A small autoregressive pixel model, trained from scratch.
Training: adamw at rate 0.0015, batches of 64.
Rows from block 9 of a small autoregressive pixel model, named by matrix and row number. Rows with one number belong to one neuron. Each number is 500 + 50 x the weight over its row's rms, rounded and kept within 0 to 999. All counts start at 0. Numbers have three digits each.
After each neuron's rows are labels from the 100 images, of 14976, where the neuron reaches its highest value: "top examples" is what is common among them. Only what is clearly more common there than usual is listed. The data: single printed letters, digits and signs in grey, bent and noisy.
# fc1: MLP up (model.blocks.9.mlp.fc1.weight, 512x128), inputs 0-127
# fc2: MLP down (model.blocks.9.mlp.fc2.weight, 128x512, transposed), outputs 0-127

fc1.271:541469452555553515500532502523498481502447534449454577424500395502390536486490519400500497456511482492509595578442589567501390530450466521457558532471514549566516529533438465502567616524432380548547502539489458551563507472535652480523536516476415537446498435484510459534540492561545581480518419530462429473579467524454500468559537563431513515507549560451459560469497584446536484491515
fc2.271:568477545532449508442484574453534508468493459479538513472533604500550533499488477469530459464476407442545525572533417477562440512521391490487507538423411518496491512478459446505559532538455470459515493562517504501446459528476552520494418496455517578553492495569476644439539488477531529554458634554490554514479506474476514451546486512483503543534494480488591519549492525239534526555495
top examples: small letter

fc1.40:484423508463465493424459423465437450510509483494548519511454519449555517571529535469433479410481455461369543402485458522519547518509465472433481574526467495552467499597496492444572558477483507574550521584462522568552584479542527524477535408429580534425483528509515453525529462517557514466454497529559446505414473515635486509454578463597419528533481411545495440566452490553491540603429
fc2.40:411529490600499522448521478537482519559461470472527470474470497440434474551478472490483446549415517502471520445453469466463570495479608509463476488526495462585514440400427548497444554556550494483475457445580465578551516576470582521462517538541480609459579525440490494569521558553495510498491516436543468484522470495442507527469551420392403560540527482538468531432450516302527418483553
top examples: capital

fc1.61:549474541480526444446500600459393492515487550502484529562482376505549441410438488533523505441422466544466590547543567498463460487555489528396540449529444597425484481545524496540536523520444517572410472459446442521566460561405491542540442536464468459495442547453504421515440510503537495533562426552528452522629527501532537493463501387457521490463566543530497488610507467461403471488519
fc2.61:476495508439456504477497546504492495444461508499403495432499561426582527449470533477629495459491449521550468513446504500479420469578442519516580522473539548560532540484527459490537525428464512457526559482437486560501513543455576549501493319460551510467483461544425565542503499449484534517500485442538407470524523489529430507572481440581562461478494521573468435508537519276513558539502
top examples: digit

fc1.141:549598611573496454520487465611489448405505481460495464510496436510498460417433437466448560500581424440522522497487534532490567518326523506416483593486496600452469471541535548510490515524585499438617503430526485560511468540492486492528490490583516566481481476512503463487538464580536440490487513436494433454444539544513440557569597498469521481429506446483472580503487441436527470531426
fc2.141:498496553518501565488519541499413515573500494468514464496496559465543457514462487446521334457441521523502500464478555554501444624503512519555503455505469459515494528521467489534512559400528426562527509546386472410519575434556533531501449435464460435506457512479546550455529585436402522467488622516455512536436445346505410538572446470558439405441515501492539442501508540469482527503551
top examples: digit

fc1.18:477402474505508515512518547413467470467503505500494553489549368510554481520471467503509474408560439548558468524549462462500426508589391497446542555501496611500531505574458462552562517470407511576449460535446446497564474542518575513530539567575558495448455515426487414508524477438482534528425527544534474533627394521573541557532518516539480457491497610541487542613448447443465528536519
fc2.18:522469478513453540477484589433387498389427496468448582488465428459555457496415495562499440468476442485550479438499496544393559419506563457576597506463477602462451481481609552438518554475462524487505539468481484501516560520394529541480458476500518491423611539526499488528503474503447435618480481424509473450539520475501470600553480493553521492509574500563451506565498585422510582512516
top examples: digit

fc1.116:504515537543567504360545530472422458389469561421444514452446469369478498431425524568466464413547534535548563517471573531449512516486506435497613542494553578499523498526588586519545463509567531498525471510565538551606432564475528482494430521593448491522469561446508515531539458522466495507583489504479497502612471482494471576534519586571573490494541506551477526485434530528546571475478
fc2.116:494488510465431436589525509493440487558666462575535526598555486579609506531559456504488430549528489439456503477561435458500526512530461521498393519469523434429500497532506521527420476498385497520574554484378518426537419465540522510447523462406521556536487468523493530527474550564504504522465468538517568507488553591595455431413507521429475538484548493454582502512529436582503486502547
top examples: bold

fc1.352:414412486580465497484490431524535524490508523481504518599485521514580511454557570491435436426403433465518515554515537457482461448627502531460472492580493561466522541493550511513542569401451484461479600555470532561543605562472521572561511462571442551441463413460456498516439458462478462594452530506477565483506490565508503509467487501598475415546535546554471452526419557373475474521503
fc2.352:461483563529424532456480431520462469613557442561516540496511593494502591564536528508487523606480520518511491569456472514582513506438577591467488502503489502558485484491433424563478424563557462513458462527590481535502402557527545499454518467577453543540462395494596536499434571534528520528457577529505372486449397471530491452525544529532407573499509474438469468543408492421481476517448
top examples: capital

fc1.75:567470550486404452449511508476527450531483507496541531544520461431498523603426477540502438516470513492402514429580495462447486423607455552489535567509461487526529387518468452574553458514499501526540528501541441553521526482491527492584465559402560480495487480527479491397577503519501478549501469529519521512555426499548569587442453507551458565521521377509590399620496423525597470580531
fc2.75:551564503526492517464536450524521471504391469485526340446375537493502411576495484530529489502502497516545466464537480546564552484469620393520463492512481515528444449410539486548524535522556521474456503430557525547494523566475394499497507585520486592426584562513505488502499570643456479419522513527508456564515385474530547517496573460497461576497561466565493566529510473474566487450522
top examples: capital

fc1.205:456449541513523462412509552454460471465541508379484620533524398407400447572475491448599536461536407563547510508464460494516385503516453520433555508505437510559568427551454528573521451533474494477387529471539456492525403524522479570608516516523475527474457458522541508514580510388509543486479579554525505531554437536531505537473510586539530481545497476531582487503529572462523519486431
fc2.205:520410474543502517414495556556477514560427474516503519510537561542583482593611465509480374443494465511496536476530446475533461498532457555504471512448466525556497575568449483589479566517447447454445554463542541589455576535491462569486461503434490565493518512529529473494544523547475522555491459508521517550564464500495483540561491509491424538541507501629477529548458472264482544550433
top examples: bold

fc1.244:467464490478521465591479461536532545421522490399504409493580464560380568457534482509459541513539496496412544535597540532509480407491495364500522587440557448499507524539541505475451527555548419402457512504494481508470484500428437449482401457529563484505478455511547484494491499481589514474493482501531589534566413451460365444533474548464503431468493598489468503505560566541441504412459
fc2.244:456479532462463472547517407534414461506592490523459562456498582525523493460537500473531522491534546542502575552461500518556437499465447590473552521445541509500500545461559465471510542482448517490525511541494525394506492478495478423545508502530481427651441471503402578520520416506569503489550429506470441514501567519481506447532490588549582445422507495398493417573502514711509445466480
top examples: sans-serif

fc1.401:527458464498622480449452510503472425545458497507549587573457522450601487589481594500530435455508467554576459532478460475489508436582471556502484521543466504512537459519511469579528525512426472445451428500531486530537471491536552517539471433490496569468496437472521482565538516496541486560439538552556431633487410593476500527436425431414442428556569467585479491443409458412581502526455
fc2.401:498427549584409466564557512515489535486510493463475484569573511491533540414541491415518532458489447478522535522505501482482498499552409623499531585426478579462540591534521513485515626470374500489480471596470505519493538438487541454530463472522506572466506464459461531455515546445505450506567517440421508524510475511460557540483503500550487429453491475573608460496511584297541451521481
top examples: bold

fc1.224:509458542437489450493475540508635540534451513382534476556553549508584541513397499485523548473510535535422470532498544491475492423489482390552478568494414416478469554544481510525441552567527544578545493532414474533516541434526437488584475470571637470452493463435433510437581537448501528486473523558518471455561546574496489510532585525369570477558526531571509486501466468475516572476525
fc2.224:507445443524495526477551562423449516420522580592492538490455471479512468453462515479457615435496471509517501465527570506496385579515528548480569567422482578533530567455519588488555506535440459408459505573425538586477486512532481540559563494418477471488487494526479503464504454405433480567511508493463547531493559507448491493502486571589505500459540521485408551528570564357542518626426
top examples: capital

fc1.42:549436599564503535457565521474454541465452535434447504540441449468503529469482479524485540563510484501516553441520488573465557479475375429545536465550421522536494481441547538430514488473560450445490551550515563477453539464496557528451409441399416518470575460555522522557383452441475478464515480445528554498505521458480557587407461410461517588509463441521416590477534613493449578490469
fc2.42:464505484453492471503552499517498521495412523452482387562502514539457505505545487563466454515497477479421455482504518438466555465477618519596463504511433509362485426520577522474550538508556510605501541430438568541558472448486532505488506496457468558491573596485507458548481501525450456479557453450502500502532578472525483582442486500493461484484601498504427502436563427709508528500609
top examples: dark on light

fc1.500:530554491541548505501599522532443499547391512475392511527509477484499482497534579523520452471508503365627497504545442423495528456508528507565552533564479532528440498557532467461517554474511541467525456601436491496539523532520523576550478472381444451455478377559436530477497448557576512537503409628468527554667486549567523507525476527516541497507549527476450517557509531560517524486547
fc2.500:598538509414493486512441444494545518452586508472490495495586490521512520491504501469473558531470545518505490623475525504538520504543453498373467475473541435412592533430511590583474491446590512444585528504505517506495504402491499469531486562492528474545398564561503548476464493491521516492520485472483564500514481517481530394503514596535434432469488549505581477552570366688528530515538
top examples: capital

fc1.441:570449479486495415541487620522578552550481540511473465571510505469477569557381460494479527476460446477547524508578468526433495504545435416524546518532414515515503338490596554510446508500536578544551566424364530530552622490519514548487418492476517457509476496535500565479589540508548489464497464536568531522531577463465513477465464477507518516536519555598535514468455512472569606485553
fc2.441:464528481596597485500470447485567486456526458480520438453535417463498464558538454536540470496495515470525535418491533479398484515568578473597501501518450561451477502450577526371550501510576536510435562421547621553549504494497483579491460464444502535391523639553480459505472499532455495491443480486403500492504554578556474554477449510564428472535526503567454531565626535558530494467513
top examples: capital

fc1.456:540528510514642436469513477532526464542519518365563563527511532447547470587429476427464508439499452499541456567495385528516462587567490436516541521560434534521543476518526433549559545561495482524475511533502468565529420502539501511452517477491464538429482429591488484589554530468549507533409574487573570513516471560482470437451482552446574510564423442574484500482476474396571466559416
fc2.456:611434524470500435548544538465630503548462509440497504488482519502497519439466519466449562510525485435482499539517466489520522523550452521476485485452448544504568481578489512452488496443575467401497498516469572508528526539452529610477527502544412544415476451496462535526540525473464496533524537483599670554537493498504524602567537507595479467471473492514526475500407489272497489489463
top examples: bold

fc1.270:548480473517518478441524462450477439544504583407510462534465454410507388501480513633544474501431451513471531529499495518431517411588528458409516514599476586582395468524445469435519537499520460540552588506452456494526495537516556563460540412426493531473529530562481538566576520474446471530422528489548473451522449516504433563518479380482434525570483465514462563452444590480517461540423
fc2.270:393489536512475501480508506538511418476527486493410490433561454529576526455566508609504519529479484519533582490526492473506487346533478516509484570546549540495527494498545516487535556504446495567555506497499595488523535496421485465505562446427495494418529484455411525487446532423539547608431551469539549518492436580453547555494472472549455445478532508461559474496485461262451541492472
top examples: bold

fc1.333:493469407479513474489427433484499462534468622465476563478459509522527472548530469469406533553444481517419632457532525513464495565495491590509380510553441551539441493518557505460527585538448487523490516477477561528582622531498514522554527486534444468496477419475614410456545491469491504492493512552576479430486512452420597513416491542513493462542505523632445410459461441472452525562512
fc2.333:449525473527532480463478421523571520572454565485496456586522477485527514504618535486423465517426434494480463526533537459442500436553575526562496482641441560418456483446447538450506507457481482442515515525491531542477546467526458574544558560445545532436496620540477562480503457511500463553446474524434523541420516507494549520484423518499454478580463500556601531494530501286544485532545
top examples: dark on light

fc1.307:455515525491487591486500499482478372447504569529513524473502497570490461582545471538466499552500534634616480537497475497549490364438483588485495458480569420556448455514496442611488487537544557495544441494592401500504446461591682473484491417514464509496480435562577477540473511474473529462491439494559460454544445465505446504511485558511474554557509438468434481477508440534524478499529
fc2.307:517607498428531493507427469504549408525510533515521481517479567483442439506482503510496485509568534534449557481480480539497504583378549438479509519501468456567491483402516521495414425564571518493478486505533397466507487486627492398491434570475507470549524493509557416538482502564601558399530462511503496511511460446518459453570531502445476556474453441416494532474512459699535538567534
top examples: dark on light

fc1.204:436433467463568453521430504502493471451579457441472525511527506543532485599549497501520454482504451513361499412455436449541527456423445463548483537471446503423433543509491541459487476458470422461486452504468461506431484406535528412439528454427504531467384506534452468491499465532441443421458453471499404462508478533586493479562495538460630492447529456434520497478479430389421424501592
fc2.204:656497549558553539420575572531429505456474494501508566567510420442524532515594441473527467655570491489487451464576554478483493514479429508504500485505583517594475497509443608532427482432519464602519500548478514535503481545513503572552536445496528465471409487464523456488478493414576495551517504545490502479489500508365599486490476555529481517542528487475439418457546530425552562510454
top examples: italic

fc1.418:367404430493405534485545523468574560529578558559393505497555517593547558537472536433519432582471537536592485498523522494502533507518485577455527393513544491518568468521477582500502481520451487442495522489449511520484512455528546528623498541451507544468483404502531444507394499451578446410514522461543541448395449513497537464479472431445572475454507491471460565542560505480575431549532
fc2.418:587527546468457575540493480454467466478534471471593578487520502444455474549567533385428500485534507579564425551475556495553650376561592482463519513567404510503458487585453454517446525508551523536424566432542513449483489470458477402518465487525517511435531551612493537540532526529432487488513494536500477540552564490587540543540558542499513398547500497508514489566464438468467546461584
top examples: bold

fc1.483:585374507510522502448535507583584453544529444511557486550471605457515537532426598480499516423455376467544495560506452460535446468525482422423478480541501583535501484550442439515573521578488488425513511526490467477442488524557419610534508584480450538504452400587500593514533537556504490490470514553480494569448455556478539511544425464490558497506536552501540513472387505395465488500446
fc2.483:516504495475501545398536445588533577529478494595512456489549523535498496452572484462492470564335486476465379482500512433589581435508558539476417383588511537480466592483472519524451472415536494441598462517498522540516517507443511628490532498514486557474577512497494514511495497483426418424439483550591443443462536506548560561501502454520454494540445529568495485483550401495487482504529
top examples: bold

fc1.408:460461517448464437551506425529594566472544589571457486523451539505526514466514564452487592515490480479476525457599570488456502525517459544484473415524491543446562525591474547493588554498477426478421553482486520531530545570412464531531442573579510443482475456451400458440589465467433528596534490516410507528501588548488557522523453559565558449546485574462528401522478597440472466565518
fc2.408:540547510459447543536492559459546533495512498496496525493586492556522480412536483423454591452441468453523538569501536499518345535524459534470494560503525549455553550514517492511518545468434530493484527575408560424437592525475492431574505489494480518525456482558486555450436380458473519451519510495469518498452566517496490484462502510569616498435525488517414441602457479290537484443482
top examples: capital

fc1.103:502449503506527538381524542536504450516516566427566565544440542425592540507505587481480513527393441514528505554478421484591455478607461453491563453538474549578517458600477433489463523555420509459491446537508437557533457527499521597527571550396470577459488471589516540497525497513539529589483551551589439615477452501561524494536499465471479496595469538551510523514446524429555469516460
fc2.103:520501528518501528454519531500510530506588502523556479538529489547535582385538503521446502523314489459531433558561534489541422429524497538450468478563479576409434510474536432521512521492493474549504479507507580522602557545424552632497531481518415514488535559547464569513475564459461474484515481498637370505487474432512538570472506506559488495459494497515535408505504512369447474543480
top examples: bold; dark on light

fc1.255:483428468480572468497527545461473486516462662529511528537474379391499550503513521391424471427481536514380537460491518474446480489496415558524511669514484461481513534614505516515559514515501469602471465474479450562512500524456495507490467446519437567441465555434535449537597490446496498507557572501559470462511525440447546474453484440556470535508510506542446421450455523453472435547440
fc2.255:393520510587567486567506399511556582573481536470561455568500542522496524546585413473493503523487516510481478512521541538395448516509494535501447512576438442465534498500438495460493444501477464490446529480497541568473542490497427500538547538549457549488475533470515457520513498473507508451470497549427645516474498491457494490399452501460364506575506476546599495470484434288450421499529
top examples: dark on light

fc1.472:505479509481468454524572559524428442454449544498556542482553462511539474517472498451489484488518459513604499629503453467479428440577443442408582577520516541514467548560499474520520546432421472407485484508473478475527504607503531527578527506611535533460432414505397459565601512383454502563467512503531465527543445545515487514487490477640545426499495603523485556518461478412474524465534
fc2.472:447444485548521506420527557514480464522462506486452407533477534408531503586536493528542519574401447445504497491481553514490482503549603468546468488532473509422511428509518557460488520449537521459560533426470492623425580460448498536455499485388519542404581526560464583497475465424456476563508411453499470454452537533461477569523457456537462423518530531591567490455510570338569501486487
top examples: capital

fc1.28:439454433544464409462492641520473559564477517438566495565524538591561378461505577423425501493533483452510560503505481560507567455559514505559471553611464534488478512531558519515599586492467515403496539469380564487520540448495453545437540587473452476428463546486530490475495538515509487508486426555558527523528480462461525518429551508465523410497482434568503414435430574490499505516447
fc2.28:498489435528506507484469458459508498503467486542521467531519481413556556531501515474468477500385434455507484531530573441492422523579419549522486539554413535413489528424528501481508542472465470548481545555491527538439560533440467542564485524418558594388431518503449489569510493477539548536568480473434513509569540553465439510553429501500505479584486492573476522415489482252519438516502
top examples: bold

fc1.309:521418505553542473450523421529537581542499477513584532528432546498559430491434466500486456445465388466458507562524464421562469501627470508391479449556514534522482546540459471568521476498529493449430432515493496521517488599523455548538593571478517503487409499482515469496553520521510502523391511612407559573474436551601520503507549423425487491537471542559515523526460436404468438588524
fc2.309:449507557504565466538543441532496559531456450484521396507513414639501474603517487547520385503568552399474559398527413473389507459486475484474477501565501536446458483484552540574470521454540499535475484453447557516477440476500492484521561504500562556433500547477458357601536526515493468506408520565530566521588487550544475570448597458499434473555549496530479513547522490553437488480514
top examples: bold

fc1.413:483532448520535636496442478518419488536471561459503489484454566443488550514372510450372618475562511596550542498478475561514474603423469511495378578583488559512501550537474436473461495510550441557382489565502466465524517452544527569491483438513522472510501473489515482450488485489545498443482522545565472547584408517499526425521488489489471542535467522433421421414498496498506533476395
fc2.413:470490526491487481518467413509514406461581471452472522518505506497541459515494527484598532498568588533539537510394484471506467505420439445506484485457459362475512480539476486537509475537482498509480498552545509420479515476565505409565469477514498448660398481452527520468461494466570559434457524569553459533491487552433534419533478560468513484456477492340518498504467468704521492471512
top examples: capital

fc1.31:482390457525492550471535497524501452552456553513550485486453447498543495496502574560451386460443400518471492511455494466478472497547523438540473542579413538510428474499499409458484552530432497523462525516521483574595479533545596497486546317451463559499500469585489455623607508499508502443499538554467476540582487576525421515520525453520445525550558477524402576425457516470466463514455
fc2.31:457441545592473523525533511517440488515474439488463521527521465563507476471465507484487501544488503516510473505445532456573366550582385508457490541458503555468556502540497554466608521543435501630479494564454518465473566477496483520494489438450468524478530497512479448508477552455486478537483534495480490527511491555406475541466450489499526455494571501521442406440494516199532509497531
top examples: capital